A small image embedding model, trained from scratch: activation gelu, widths [64, 128, 256].
Rows from block 4, named by matrix and row number. Rows with one number belong to one neuron. Each number is 128 + 32 x the weight over its row's rms, rounded and kept within 0 to 255. All counts start at 0. Numbers have three digits each.
# fc1: MLP up (model.blocks.4.mlp.fc1.weight, 512x128), inputs 0-127
# fc2: MLP down (model.blocks.4.mlp.fc2.weight, 128x512, transposed), outputs 0-127
fc1.431:101081155134131107101147089145152122176105164136160138109131133127148118128148105160169045085143132087149156223142116175148164103151132102184134137159132148139152132112164145122117126120123142103156092142157058122113137128105094145110118184103086159127181089093115162036060083193157095142149148137134045135129089133116116146102195127143103126099142212123157161090149183115114150131159
fc2.431:137104112081148134099145117090144125097121122159077138151089081120113111128148120100103133137089135142120157089139089112130165177114175139092133132145101126121101193159132041149103141140103089060130105203172145126103120166187143137085135107219181084185182145108115150119155188079158088120083130118121169112131145148157100090167086124128119185160100132165132064145153160143160180139082
fc1.433:127121136127097067135168154104091189119138127072071093090136124193130121145082072157095156111144082167168156115090180086186140115109134080131116144084159106129154190084123190145119100094147154156127127173207112116124160100157138140122140132096148103183151117095108135104123140106129122102118149175154147155102107153144117103108161104135186076035099141157123117093116053163109125108072
fc2.433:087112104113113133127126163136164104088111165148149155157157195158095134130189131177130127056107143182158131107131148191080177165153093105098119108081121149122159129063087184159126154111153146162154141165176119165083107170140128116113127167092097135091136180139158128163144048159105096190146151151114132106136161058127166117133195144071137081176084087088117132140157125123147149091135
fc1.434:099122129109144157108140128100141128123071117107116090111053096117111065118100144137183188124099139094139129099124142112101167123111174121119097182162100123068109089136062170135062158139144136132149126127146075087184075109163153158136106130098106135113188142134160107162160213167106179105139124137096102134151075104164153109118167132116099088123201093125136144104137190181122214120156
fc2.434:151138115108144127106162126139105150103096145033095169162185122066117163171122095122115122110131125147163092143154097127116165069182166157098102114185118095151130117167174101120139138120180126099053106117118177129128162132117181160133101133164132146138048099071124138134082143091161095087156178143137105147182097075135099110120161158122088104172160173118183103171094131088088072153121
fc1.435:124142146115211160082137119165188109145171066162069124145169157139134127136102155093168151171094109088146164112132158088179099145041082140127109145131044153129166178117146151098118139147138122076149161166135069058100134161124134136104132141168106153125141138132164093095096190149123121119142190106088139166151169130138103152138137163134120169096158093157148173166152144089141101065150
fc2.435:187122203132122141123205102123048168101106102115089163164098078124090135130087133120150105151130193099164064094139140110092145172116139146087122121196161112081190133197135066119144162104168144108169087146082169149129101136163154157093132124102133108110135177139145119046113096069121122137149149135105099102172150156172132127137127132174109149086139147116120172122169171101123124104106
fc1.436:135114192135108115093120168120106153117084163083068057153144053155155111148084087122130145119124131180089176120190148103128138134144119103147171164138141116161193171124120141147152100099113122133106146150157146155162196116114129135153153114107113136148171142130118113088120116071125106092120139126122104213176168102099111160131165102130222081090156135104078072110084086143093068171123
fc2.436:057118127120121120133152098190114119157120175125133123108186136110093112138164069126101113100159121170106118171122096107136137077169067137150110056086089137089131109117088139092200119129141115168136113133143015095131162135116059125110129160140149162100080141072167106179123128181143160140162090132116112142163108158134087077099157210104102076133131105091159098151160113137116126098140
fc1.437:116069082120176129158149095097158160122164152121187119196108133141179170163147141156111155100126107107138117062112193102126082155089109116185109132147079201126143165161165084117102138151184109114130120146164176097138129147114138127110122090139156125132122140154125082153059079178176095176134133168151153162099178160076136183129146098111151180099086121054094130138097103145133131174117
fc2.437:219121101132098157116152179163066170131123086101109124151121174114137131125046112163146145166152158119144148156115174082126107168056132086139121129194113129118139125135131140086141197123092135174131099113146106122144103163135152133145120174128164076161161139165118143085063124121106110085147169134098121122088158115164205177148137061106116091144171098157104165133208131143167098104104
fc1.438:131114134101157187103129092108147080125195062133083132105189128112158109168133135120114120160153079116110154087106066098192139129107114205092096147170084112149154147134131125155134188163155141103108141123109064148100149147106140129094175064114118123139173113136068126119140133149138096059123195160111132119104172126124135177140139108142162158132114019100143166129111153092178074116129
fc2.438:141170202133117102114086156066136115125174121159120161123093094110180160139133145117083097193146124117166077132134178138152087158120109180144134097119174157115164136132092079112094165112097108139113060106086169110163140113135110131163095169155067134100133080138130117089125125097080123118136142117110195156056096145136112170083164178095089121085090157089104191181083141128070103114126
fc1.440:171109182119121077165118148117110123186069101114092095114072137106121172135132137132090112147142149095145155123107197161188110179131096065145122055155147138133126164143130177156109126136127167105072142072231149080123169117063155113133111129126128155096134143121096089126161127181130082107134156107104126162057121129137165113124139171137136083112159133187194123134130062093131103103137
fc2.440:124121090180134109114171134127186126150162086195114150118099153117081161053149133084082103118083103067136073143141146208138165156143142085103112169146096120188146133114139074156091159141138137120169152127157101164147138128036120129134053152105075126092152166149125131127099115099085141177165113115152092123075170125097178164160181143106127166115111107156170142134111087107137156119155
fc1.441:107159113097172179082116123059178146186052110137147113178136127027132168175181091136109134118183103089088140161132108108119112133148046154131098093095117121113147121142112063137137137146098130085102113109125143080079157133044177131107092077124116115158168111139133151112167083121132192131164183138114137137147130107134119155112100094160121104125128157096156134113163097095146113110188
fc2.441:088113104101152116103176149140103205131127134167098119122140145081145154131172141124154115171135143106200085127156147129103108095107149141185138093071151164155147133098022080135130111128066140179148109097153131173126104166140142055076107104117171100079174136166125115111124136087140092068109167171126123204099131101111140084158149161104192130117156097101103164116138123167157102086147
fc1.442:134132150161140108183130096121109102140125113106175194172110195118117101162143118104148158138132141097110142108100129115135141148157136158071111183196112131145107158192107124103090140115107145095135212176140119090050154189098076170150116153097066188132122115062140110111126097118128077142102067161111118137120135131104118139144133157097119123137054079081174106106137122164202133084095
fc2.442:170172151112160103147112168150085133136098182172150093170112132161183175080085117187085106087139131135111099109115158133125114200102093134122148168059104131185058142144091134132142147119117106115099128126125115095120179122202104175161126113157117047134084152115127169110178122131103095106145169117131130111138170179127091098174133174191125131124125178112172103117100134107077153071173
fc1.444:122135177117107132108245153107127166137109116070201118122084141125131128127090152139107123097112121187152128079138113080128091137162179140119144172134098069111125143111130130128100204120123145136143142104093071150196071073132131077139147120092140114114122167110112152115154111160123106154125113180058088092135141121160146149147164148179167110148127138130185084042139125108102124186079
fc2.444:162161157127133074177106129159128112093141168137145132134155138166156158101143120111117145111156071166182212146156139168150091094148157176097135161160164119118139088126143181173176180102142143109098125135163163200085179106183157084107141122109092082161076116098077122155142107132177117147136163125093107133103154055088087208110124134125136149131107141125168146094117064084095129164162
fc1.445:063135074149151128154125143168142122149181055139106121196163159120102058107131115122122160114128093118078162088070131139118144108048138145088162135201087158139107083131147113099104127169105103151123154114138071120115114118091131155158129071144119157133163165132140156110119089127155091142059155146096119130091132133239165170152121114084094169146156144119169109106111087122182141168144
fc2.445:192168141133109109120090167127170077149125140116180142162170101113079159166076124167048208099107148153190057135121132089208121164147092162080161103129159131133069140195115086137128141145094097121120106104164145172150166129130083147127093141107139075160123146123131127127112090112121147083146091111105184088100123175105194131132114112116075141114102120135129180084133148108151115131163
fc1.447:123086112148132102164108086141115148149089138161176109167068104143130095080110110102156174092112166110113150151120211163163163126106140127137139150151121123150122116125102102134099186111152135169134111168155115073209106115158142119142158127164057196096193140085149107079068145195116099152144111092137141125144147128092147193113138115122099130098082142144099193088156108159101201086164
fc2.447:146097104111114156113170088155068114174125117095123130071097146165083123181130096175157123118120158151131125084165107141146106135130146125148069129168147158123168139164148128146096162113117145107120114120167137141089153153105154132121153119203205140162124140107103114138083140088238150138120134147090135110121141156164074101120175201118087184166150223167102147151194112134116072131103
fc1.449:172145089141218140114135136122137106138157074104064098132157072134130094151090158114077078191163120151121168099126092076143074121049063153074102120102075156144101134132119155059108092119151173166111120136124060069121141132122117084087111124147095105135155151121136123139164174094138145115131149111123102101111133087160114175154127086132138136099120091118111114181172178091142083076110
fc2.449:136118170152132144124138106120082063070186099148128098077113078141146145118123163129126099174157136134139118124169153078129148115095129148131123088200147149153132104154124148200099138071130183135161111123084165135118062151185112128143158092066082144115129136090148121098109075025102101170074156117128124074125121072089093106152088092112135155075120082123133137173152164130080115143147
fc1.450:183088085078121117117088117175130093165091073138128062153154158104138132146168138120111126126135134068140124169095142204118101129134131066177183121169120095161122167164102139080153141161152139116120138170112187146158132100136090093082151136070130152068112144099093123082115130133139178111142090099097163123080149142119164131109104136117154122064099036178179121128096126133202115094148
fc2.450:120168142123112053101114086142184134183150113095172161081073097116142075127153140064130105111078140139090100122177136110153078179107112128146097159125091128129153157138117106110134120061145086091122129089175120098105106156158096092095113078152145166138146185167130203093114122130124183106164176144168092155137142144176115159125128101094133110066163157163129155058094128071121174123164
fc1.451:070145157156124094058138149120154123138124155133155151108146156124133188143168127124178046127171107104130104219131113187134160127117129149179187116167130100101194160127130110134149147167127119063131140139184134126062134111060127107124133136144128152101183113171073126071092082193156052094126131124143132133120146119070106096102149146149139109097071151108114124078115112150084145141105
fc2.451:127080126133180117087150083099138147123125117182119163118079070150148118089158188075100109114155161114120114119100147082123112132168155145127157168092149136177128133136070130140110109097049127139146083163085100203141121161159144140108148148212164073121172106122116146139175160092146025123117134079149114195065102135135117115150140151117139124119174100123115096153172131168081160154108
fc1.452:147137134162131106130126169111125102149071172136090068118133019143129122131137109143142160154148130137119152121204091130129120083121136175143180134128114147080166144144156124179122125084095093138091124125075175129175135129063125110144111094130145141160156161138136095094148086131117137098165157136075117243164185060076127179089159128154146136165144134155120089150133122112158066175126
fc2.452:091121141148099109129123154114107089131136122114101137060188132112116143174133072128170152131189128112130103156077112126148107054119124179140101081112092157134155090146107138116171135123085146137143170128142109063136095062096081108076122174127143158138095166119128100142133150117111163153141086085082091137075097163134133107063159138112136215145122125186170130150188172189198147087167
fc1.454:099174090164098086112126172154106147168158176160083143118074085084120137097114136133108172090153150099189131124085109146173097164074137174111189179165114165100116118146083104149070132091155168127094136138090179145105111158127075142100145152113144112162132104089101077097148159121189165141154160149109193137143161153128114097120141086159129161143146137156107071148162145077128136103223
fc2.454:080093179169167169113133159102129127087125143089077183132112203090153157079157160112110123128127088084126136165101196174080071171131103128160116151114226136103138107132153136117139116159142165159097175154149089147134116105112122156158096132095133126129075100138067082179124107120091119102132098073135115096070154145121161129120066148136172136122088105113104188165090126135187132101095
fc1.455:168137160158169126180173096093129132162152119100145162130120104132125160062163070081091194075077118099163147123116196110143144144073079098135134152160108141146100139207124138113089149155139133122135153137088121112102112164118113162136175137133173191169100087136176110135078107124168105163108127126063116113159171124103089122160119154138173106143041096131111106175127190108124159097179
fc2.455:208103173131050116128131113090093176120162128111132126130116168143127164138131157162120145144129174064069117113153151103101127163034114088141129154154152170172161159168141093154117141156149135079118102110142084130161158151137165164135159161181092137116118169095141137057084139108227087143126114127084115087098149138112114181177112109195146117126138150114116166103108145098090182123111
fc1.456:071128063109118140070157083101133103124066145089125056148178162105156140153158170118116164144118133156093114130124125116119095173164053140117115120120193137139097108152114177172102200165108096150199117108155152133057121148131101120139084095127120121136093070139107143113176162076104162136129137165103156096152110104129158148101143103155142142118107193064170108118079078180172131104128
fc2.456:065144091104181104083092148124103113123102127119117070164191138121071113144126101152048107136172113140160100129086196101112119093136091150156164139120122125185146130078166114105173131082111140174168125089116092143139164176153125125118130128168100154097124101104096105158145099193072160065146149168181151151123086149104112112161183140084187083070139079108114087142118118132103148089141
fc1.457:167093128087184119160170142119120096175108134079209141112157165046175180154111120126112116163125156127139136154119136132146138143111151100113095151152168146120156126154121102089157151135140109170180135182152114100136148170162134154183098128151116038146092109167163120167106109186042153160134115161169190132108120123159161148129090161137132127151126114100165231112111137166141151158087
fc2.457:128136101187203167140080186134112115112151130152118137154159176178142178136121180174075131123099135142091143133089099142180103180118176142150180144122149151080149063140076168111121118158109158166147152144067133060137107088130085135069090185156151116109093081139116091147088112183101176163148160146130088155141071130110156126110083137145151112143123158152115132102104121134208111104108
fc1.459:127159091127171083138146140118153127130179129130073113176121116132102128082111124124055084190131174168145177079132139112153068157034116135094145101091122182151082119185144121093121094087155119131104157115107102105104171184137132120142120122112124125119087139116127134127164127085113175138056105141169136088142212143097129137174114141204114109104090125139118130228155144104103128086125
fc2.459:162149156088149150125142065155090112117100130142118141133063097162158157154089142106158163172112116096057199142109191147104197128112151164102126112195161105165117157127133169187141147119116133118144111175139181126129138141130147137135096142103085173152114167133146126057109071093132085145091180141124121093110151113076122133172053115176153121128149128176147147129095114144060181199130
fc1.460:140201150134163124078126133106107096160097059160127143124084079126135145107113121093046123152139141174145113128095161132138135134076153132143145147117188082182084109158148126146104141195176101094168151090155127136105085145121090131157102147161174209191166067141091114101065123148101138119097143103101151122159152098199161095129169108124122217111107136104112112083114104129136102155141
fc2.460:163144119151146170151113128099184127102182120198123180158126114164143168163092164144063107173109123069096156132178141189197083142116096114121125197112138109119090134163070132094068141189216108117148135073147088133184133139067115112089097130117108159123100126176083144155107125134153156109114138154166156101133127158090150174117128192107125167089120118121103122083133128136139114113091
fc1.462:124153105159143138158118111087108153122169071125131105112145156109140126128143144104132104191153113149138101128089103105170115136087064183107152134100049178191166184137097124086129096136159127151126131125156108107087163117039140129135135096180159110075121129164123135158111125127118171108117146126167127198113202121104095135173125117129122175144026095118105138136149089114035081157101
fc2.462:154118107141111116130137084096085151107137099188123113097054098129161132137054168161158094173128160095186114118051105107114095120126141148154109101155120071078145131166126128177058138070060106124149093127069135170170113127107138141131106066076094115106166131183152100116106125101063080134143129054137126138098142112170063128162107082107139152096122118148125156138139133142071138156108
fc1.463:093164123111165102170110189139126132134118141129070064145115076122143164007125099175082062135135131129112197130177109133157156124100172122067105066157186163135119112148154127101119116113144127125089161108126151141143143147153109113137150124063135112112152130091114124145156074109119147177076078099122131093113167156111123111165100170172118160098103104138162145134149159180062131190154
fc2.463:114181101127128147148141045200167091115164159157133168122137127153151153128113167126166116155167082147032155135111080149138200124090150112160093101121139113130139144071118181132100115157147148079097106144163120129114191150139140169139105093127058149191109098158151151108157097099100147151124151106100128128082164075062118108161120151199148183116142147159161095101149129121074144162139
fc1.464:127143135170141171046131164098156186157112142115127191084093150129153126170155140096140103149139061126178178147157093117136128143096105132149087151209078064148163160084144129120097180118192108140132124097141055171119110121128132079087112134146170118143108176171160169138135094212130089122154159132103124113165118146143110141166194129159163111141106100117128132085139171123110106156071
fc2.464:179140170118121104072073139113143196135050149130119121163142082100150099138131173136127080167152098118115204116158104116106125192115203166121102165109124147159115106141103139144153147102181107102150128106122132172127134105174144126135122157084097096131174129183141179119085126098117069147096098135130139100111145122120094205047151119099113160100133097110179146135136105153021122111109
fc1.465:098070105069111091177184159159109161080107158147148140115150142177115088080126102126053154149145130157209148122101093138148130163120149087149091152148080123124145170119108170157120167124126210096141118170179132099153152092124145126148165151086187139137141210092107099158188098134094061141138126106123063113155140118145103144138074103153092111079068123155123154141111135110136122154145
fc2.465:145101154164156146155075178166130098170171126083177117082139204060118106099168151166193148126115100146073110124093104157105192133130104058117098139172111168164105124113084118140128143165118100121097107145155117163137203108092178129122128117109154129152082160124180133121150098165129078147169116160170101129129171132103128106196112130139139161103099188131118099146167046139161136144159
fc1.468:128147126210107100136123091136184117183099095135106156088071115097151158108175134131214114067105158131166100111156133177106098084122122121085088129182165095168102136187117148106127146143109150134180148076126182203143155138081098113161113143170117118064105150112170117152183065138150145192124146133109140161190134109086146148139175127130129132126131069115162103155119157138156165142133
fc2.468:100072111083095160093140123102061089194157117090119189097134093148107120088100082176122127126121137133121138101127132128121139111104107017144125176133075131095145159072095104182146120134159140126128092141116118074132149062115131089129127058107081199185148141134149126096125154157150119078108141131090128175133095171120087104165113102122167157128137142096126129057161163128108175085166
fc1.470:119106175199159133141077118137142115162106099159108105139075157074172146128163134153171147099172144131075159149183156149131128123119180089132137120163116039123122135178177167079118118113112118111135139084133135092168129099075123093130115143207138102078079197102127120125184093130100143147136127103101159120205096136123111140091107098183110102122094092102131139137122151191213124152146
fc2.470:106051115111130109162128116150085080127173098119094123103169145177204191113157160061194115172108126128112135146200155125076150107113143149153082126133050150082155164050080126124083122139088128188131094150074109074075109106136111121130122121155124120146115137140146084145116144150147168097097174142188123107104149133160151125099099076117098153111096127157153108133141153065122105131155
fc1.471:100164174074063147141106108141122128136079078128117200188163147136109106091144112085133103102110197106130148114104133132170130139121122098132125149140144128189101136217105110109105108134179134083198161096153088077040140149098147161154080139103121174127119082103121118145077116125124175104126085155129103153104121062184137162104161088138159172112109103152158120073134145136171127174143
fc2.471:184159136158123071175086131123108138141155103181156100118144138136107159126100114162041114114108135149165087157132171140107110156089131196101145192118120071125096138094085079114113164146160087070117144087129154095148109154132115108170110056194126072056109130142120181131133135116117135100176092146133084147085152149042130109152155086142140179086136129096110138090083109158142150141107
fc1.472:106149126069113102109113153237114155109137179173133125150111129144130136135135112153104136133182136125167111162120079178127103162118137128160052095132072109070136142126150146124118148081152143081118142064138143070166113093065161099143187135096179127135088186144136118162203094109125104143103105096126104070120153164163098096140070134172096141087069117131106131152138157145111152186157
fc2.472:113124139161133121201138114139197118126169075070141122062133158140131129080096150113239130132165096141120144148139099150085184069106103109080130111163165142069118126057065114133150098166095176099127099110128089173112124118094162178090145135104176115150079139130148124059192143159127052145136127104156150129144139125079120163131099101157140127099136135136102146130159101115117152107095
fc1.473:138114115121131093134173131170116093104109097122134129135083166133125180108073132056152091181100159129143114125109126111133127146117103139146172103146152089090095119164112117105148110088108113203177110177115070131138196134139164098137118072160125068091109076179122148154139154156076136136059100156097062112125123107106127120126106142136099158134145074073241171152112190149099114114146
fc2.473:113152149113157183126029112078084091110127123147149111124162074184112078156083101104116147152152091124100154150131122096116131202117158197080135103114150140110145130184181152131173096198159173133165145121131120100174149139179131083153163132078162116106119111100104085122130128193136133143132163118174122140105094150115110109172082103174158105073132170142139147058078112168114133154113
fc1.474:141134141141153100205105124142200148191175084156147157138095145105178095125056169177161106134145161149069150162185114131115148106137152146098157123138126080067136127178123130128078146129147131165121099174192101142150145107148196076188100137203124168079127125131137112098138095123116122119158129164076156078197111142141114135149074150180110154134145119117074096128154108159147117143139
fc2.474:175142064124088115167130097186130111112143130071141153078175146167134118114161171104164162114134139143102182125162079178114093103114130085106098130029135172137135136084071125126120133092137146169200096150090094128117179121124109148131134114098145132151096080132173124104143119105177131148101116153114142064206071161146142111130140146162055115169129122110093031127144098119142119128128
fc1.475:087114144120146109167166080167155099154102114102121148143137157140180128132117135064090151177134143117129170208096171078123112157129113145213107113151121175144122129218082138143099102120123157168144175105086141141138114123118160155105130045159157181138096094162127127129119153145109150179130181132084101117084107136080121092101073109077108152091107086159123127068071133139143166148070
fc2.475:095102157147143101147137190143114114172103114153147118161094160162143155112155086097113158129097136086089145145149172116145106150156117119101145121160111157198088106121169096134179220111120152146116094084094124141139110137145182068108182127174099124096121108104153081111147103067137120075143167154198145121152123138117104170112132131214161034094126142097094198178111118148153117088134
fc1.476:096136159151102120095117128099140134161115129187114139127041141116170174151144122149165119168129139082129176084157101103133154103076139105152092136166074096078097124145168184120111204119128077142155116139115150142134146110087130105122140168144212108108133169128110129122134121135143148112100133142097087088169093101145098116132182119187151094098130089121154172170115184119000157151141
fc2.476:119060150098085119143094098103185136146051112087084145134114084146175152110113136117168092114082117127143146104176135121107115152100203146132128139138150177081095135143102128096151161165131139098138181118110111093135150110153138123155123218150066095109157170165078090129131105074133073031108103123183141131111129154154107142086170129173170122081157143105152137118126099117069136070134
fc1.478:138180127113149059164087138127163110145147108159110067142160057108121105107095081137094070156144179087150183131087137123082103115094133138142087137096150165125068061119097120070144078145082139165122137111139182077104156120190125149115183161134094108143149130112129121117144164048159172122117153129109136086101138140104125172133097142147083130097126175084076156181149168098170114093156
fc2.478:154171091112176124106145146129186131080079133132122106094062128098106170133146113125137063233157090137052190130110150188155137072183133154124111122115100130120136137134135139153121157054127116169137152174174145161136149178174114158112081084108135155155148096135136134154129115116150101141078128119104138133151192089148071126145131140121180099136197089117133139111128106145116119205173
fc1.479:124170163117098073139148130140140137147141142141055123125072132140127114110134127100074129117139138150118177137102184158129144146113097140155147098187151098049125083127099128120067144078121191150125127168178191079178118173130124170120091136153086071125116182132106134115161083213174138168130165132111160181169138134152190104076116134128124104170119170129177131110168123148148118142201
fc2.479:072054124164121157090181137147131069087189112132134150144124193087139117071151118142121139125091085082140108096148115188071151155098133136130087155103104111138201141141142145129126108159142161080160156146103100142142163138033131166145063151072116119102095102120154135170120121120072153182146125123127137106143097145137174136176088171101138110108160085158191165142159169142158083117156
fc1.481:067191154064122157126127126157101195106138162132113161129133165094137127148118139126115179094139137089083122109134132113071123131079130118138063131046085136115145140113143031139154137131152094133118148046175141089108119124153156114119140136150195146109120204063158139126174075094120167165086152141097090125175140119134080161146089140107113118112141128129142122137150093172202139175125
fc2.481:137115139104111111168124127083171139151119155145148093102166138105157127136132135107197167120091173126182099113084114121102192125117105128090161128158114106106164134143120123059177179137099120148139132117195209147126092141122119134135164134115182078147186115158135120059149109148152116144185170128125132149160199080179163125153177114142060104119172168127148133072123162081078142092059
fc1.484:111108077189100139125153121084230187158112111144047150129108123054140120132169119130140162117108132134149081098114186126086119065146132115061083115092164148144155114195160172115172129144101124114168135090156139211121137147089082148130157135174104114148101129132125121144137076097080101127128181116118162173193158105150136130105195117113148147121150125133124074146141129160131165108141
fc2.484:100096095130171150094123155115127159142122142076111127131095132112082127181141091135069122082131184184149201083117182099135140164055103061204103092103161125125181162047081135116124050135155132108099136144140075079168118152128120072104116137099113160129154111130078189117094114151111127125151102103115115155141122150126149058142135142145155168152154151065127140148114126139108157107093
fc1.485:143195108091156131147098149169160107141097177123084161114163085115180159182172053130121126061140116102169159104143135159083150151145144142163074143106116181084120120123129109136145166143095156156115162067116128123097136106179161172124141165089156155138121156087104097084114083117165092156104150181077181080158111139157097180127106078140142122091159181133095149118112180162165111069142
fc2.485:163089135113117178199081164123138153130128123100110124147123164132157169112140168152071159177127138119131148078156178094129142083195161146135170214135094113103169099112182075140131129146167112101176180144103123140138132131110102192167131092160134111122173047124121122154087178100121133143143139177148183044172189170158071137112133170123165100115112119151107129164119123152132135115106
fc1.486:144123073137133099097167182090167112149120120112171143101113166092125163118226170125145132104116122131066163146039153153106131164110123084109097104107204108163120082132142150104141124129139116163214115104164146115100140115110124174147081107185107106100108112130109150111153175137079181166077119117119212116134142156146129152080158137181106140153123118102199157107110118173169142104111
fc2.486:062153096103143124133135172120129117135152103150099112186165159102090102173143090207101093128096090118150127161127179128163130183074124096147188111059149152131113111074073184144145112139144165152152122094073125097153083106145097084093062174119110078130114097117106113159149129159172177120143115156191152167117037161079137133156175097138133123122142110141160164114102118154085143122131
fc1.488:106138069218127168133153125137183140185112142183073160121095150101160128105176160155139115119123137095145089082132123178072117155102161081064080111116141139153091104135132126120144123124107128097166122115144150182124143109129106119141176161115086161073100145089085109155123101167145132177062105119097148132143147098095129136114137129108058145151138066168199035145097136131126171103175
fc2.488:082158096041125173079102091088082072129124146162128163108180137161109114118076128136116150071084096169110100167141145128169129144033092094169115083125117094102126137099138148089113116159168137150069192132169119079140115110156130085138065126124139172138123178122145147128141117169182171166109064090135110166139104151174115111129108105111163142156140198129096147125121106129120142093178
fc1.489:117082106119143152132176109124153164122135082161153131097115161126123150166165084092105072178094117103104101162092143145103179156029158131101079207125110160071109162106146097092149132151075190126160127116170101099095100112144132157125183100133146141114098131134105158152172140109110088127094119142114089079078149180167067106165080118100147126104095109121139181115063102129151197110124
fc2.489:138145143100142129137070118099124058153090108114106133138113129142147069122118129194180201134168126138175134141067138096117186115124118134071120067056118174137090155155091153120141177110160082104071135123116115114135043087151127156159211194120159113167108143131094115098153185135125084095135135126170164110073154102136108169132140112155111096109165157079122144152115097092166141108124
fc1.490:133100095180112119153112083121144110163114096148135102062158117136081140154153113117084131136055114137138119142142132143177094155130124131117142161176127189116124098160077076158118132155135060189182154141128149104060131130097149158136102083143153209170117082128172104161102078097125157140102134151115161133116134153170119071129133118165089159130075092069054159121030130114136144153140
fc2.490:143146122114114139150056113161192167150202127133111082125071155097141179173135105171069142113114130074155124128107176162166111145106090137163159130066112170149138182083143151081076122105127175092114130111126083090179127116107131154118136056138072120147124072086125129146122142128133102107113132171165138111110108105120093191145155074083175084147150169065124140176134156121130129096183
fc1.491:125170127112129104099107157143136152112128118117097085136199101110088100131093097149098110158203110117126148184158121109118097127111117077141060116142126163070138116050145083083082092131167124145115116073134083075121070136130134065134165131104120165147147153137194117125147113172147133175074169129124132126147116142155083111171154146202138126081159142131186119172191155092195129152170
fc2.491:154110094192087145169132177136130155092112136072086070145192101124147149101110174101132183142122081108181160135081155135138181096143146083130178184145155176123149098129122111158121112154160136114087138126190154124082106103155138184125136112053157093136130126134138115117117148039123141148084161107138104091167162059099151165077132128146164141130099128142166170140121130098124103201079
fc1.492:139172125087134115132125175148170082137131081098108076097087143112101158145093138108153109203145094174146155088147080142141125112040144121136157142151079107108130079114162128113130143149148178135135075125082061136105134136144128073100125111088165117127115113166107127129132101186136141076083114138075094109151115109178156150147216100202114161108150040106179123141130187102128115146106
fc2.492:134192179125129101112071145077104134139140071110054098151138084084133128157133115125102168138085124117172192157179114099157126148056191170112100178131111139147110083139124094123120105137140137095165109141112136106105154103167102128124142193045092078126145099159080126121125111130150121132083160110160156084088064112125148138112123053168157103129123127066114118090089098135134141192169
fc1.494:112091118059153139116125119116117114255085107132151152112135116150175147127127139101105128133110107114166142116103150123125055166080164131109132143158105193113143154132101044152140142110128045181169134147110122089123160126142204106107116103132130126121149080149126131199100109171096175153149123169129198161102110133142093144153120087112094160088145112139135182126064139124110186138121
fc2.494:108197104185153118175127139206157134135140166161109084135102162162177163203114128186124177132138126104115144137064124135102107169118125143148183099106130159109119174126172112089156141150130078110149157059128096092164091084095116080129163170108162119099121145161102130110067144084138138184162136167152090137116148161152088125061116082097178133131143079109122156160113149100189127086133
fc1.496:095108122121155116109124135067110105103082121095117118122135097172114125165177111124178126136084128176077203156148168084127158185158142139110164103138156090184156184093152177128098099120094140122137147081140167121126192113100060149110144134120133059137133129121077122085199140114151122122101140128090146242125140104149070145101165080170174085116121125112151125116122104137141075077129
fc2.496:078077147124098125121153125154091101135163105171184156114179132175097118119175127148145127161163151149185097161125101166095117056071094126191107093104133136136137150122104129185156114059122139135153174102051040115132212135146144122128091158135140154127083162151140112166160163154122146116131139124160157154096114105123170094151146125114089141091088055074127088141139172124170115110165
fc1.497:093152184082158092129112149139106170166116096157129142133176141090197111101020083141132122139139101150130154155160068174119148100131169110161131110138127059098172129165110118127151133066185102126106122148182130089166131125097145077140129122100101097163094164136175118141203120068137090161146139133094175105156141167125133095123087101189116160088121130129051125146157091128137116169156
fc2.497:097108107160112121194112114186116160113156140095120104099194180073155121129149173091141142098107138156101148153108082163102142067159132101092128150119122124093162124049055170112143130124145145187087100100146091181083113175125118142097195116114166128083167090156165073107199095151101101059131166145142127113152175134119139146096107143116110086157113100111105138090161121153160089167159
fc1.498:113120139185091056103133137136132158084122147124093114108121103141151102126140138115132133121115107183116153115127192078137134141134132061181108118117166150182164151100117200123139087094077162112103125105166154163159207098157098140090181149114128114139149141088073102136139123115106053096053126098123145219125160140108077124095210121129160106056113099161162118121114148155097105121134
fc2.498:071145092114111148148132114194107121160175178161132140111111208134110138145138138203171073108172130156128130094122119159132162129082137079186128094084115159150159120052126143152112129123103152157153150135164074118143192176120116108162155185077131161101130114177156182200137050209119120148165101140154115164125132099136168123159171148145104135093116111130132157146140133162173143108147
fc1.499:113153163157121173124193095094151137157151166126136155141210157140162150134153121145182070073134152144148144093172191108170101144143153128133099211134116138119184136101121153167102142143113110141174143139142038107157084095148152141110117160135120164124141170124159110116090105156112101187113168155080128121181140138128081129111112174196143132144110212133169120061153075131103131168140
fc2.499:199107154090147128078157143154126137135134131074150124163086116174088159103106119154146113138169143170187160079101095116119168166158113112099143120185122085098111090136137079101112124095159131093158092133146246136105167136131173120130117083129151125137205092101201124109115130120174100147113132120125170074193133112169146103157109156144134148094157137107059140133202112092103150160103
fc1.500:159103128124124146110114132131145116115172023118092118092201117110135116099176163128144077158097104132137146155132094106135175140081091187103091155182139150175183104144118124165116113156151130117104104150138074120054158070110138129116097073091138129115149073182115150166162132160147155081157156141185125185136176148105056096139154090116144161150119083146120149142112195142079111093124
fc2.500:134131136110086119124127114159135185179105109198114105089085098064120108192141136140079116128145156089126149117112100088148140153160112143145117136091139137164117128128095152125073111100149060059121101107119190104160126177117118201156187132124079136109137141124150115105128130106107105171120101128137177198090095150110042145147170129094200075123190147097171124164133152145060137142106
fc1.502:151095131135114096131134107123111162141100092147134092133059133157092119106072183138149072182172137137119104153048059194165149117143150150156187132116128124069118106156077126170141154101163132143154145118155188135143145113117093127098129116186148074068165123106088129146118132143077183090117121134155094165090107086156124122168172134142134153144122114127146165107087093063053186121178
fc2.502:126080101142141162118114107118142133163090105121124144125077097097192052123115119109209139142155136068123156146146120136143140092142153182141101141090186128168108155180246200076093138143157100126163159152110139099144112114106090135157086147140140136184153122114152178085109156058151113166067136084166135102154163099148118134137117161114102161095161148129101082143080097122129119160109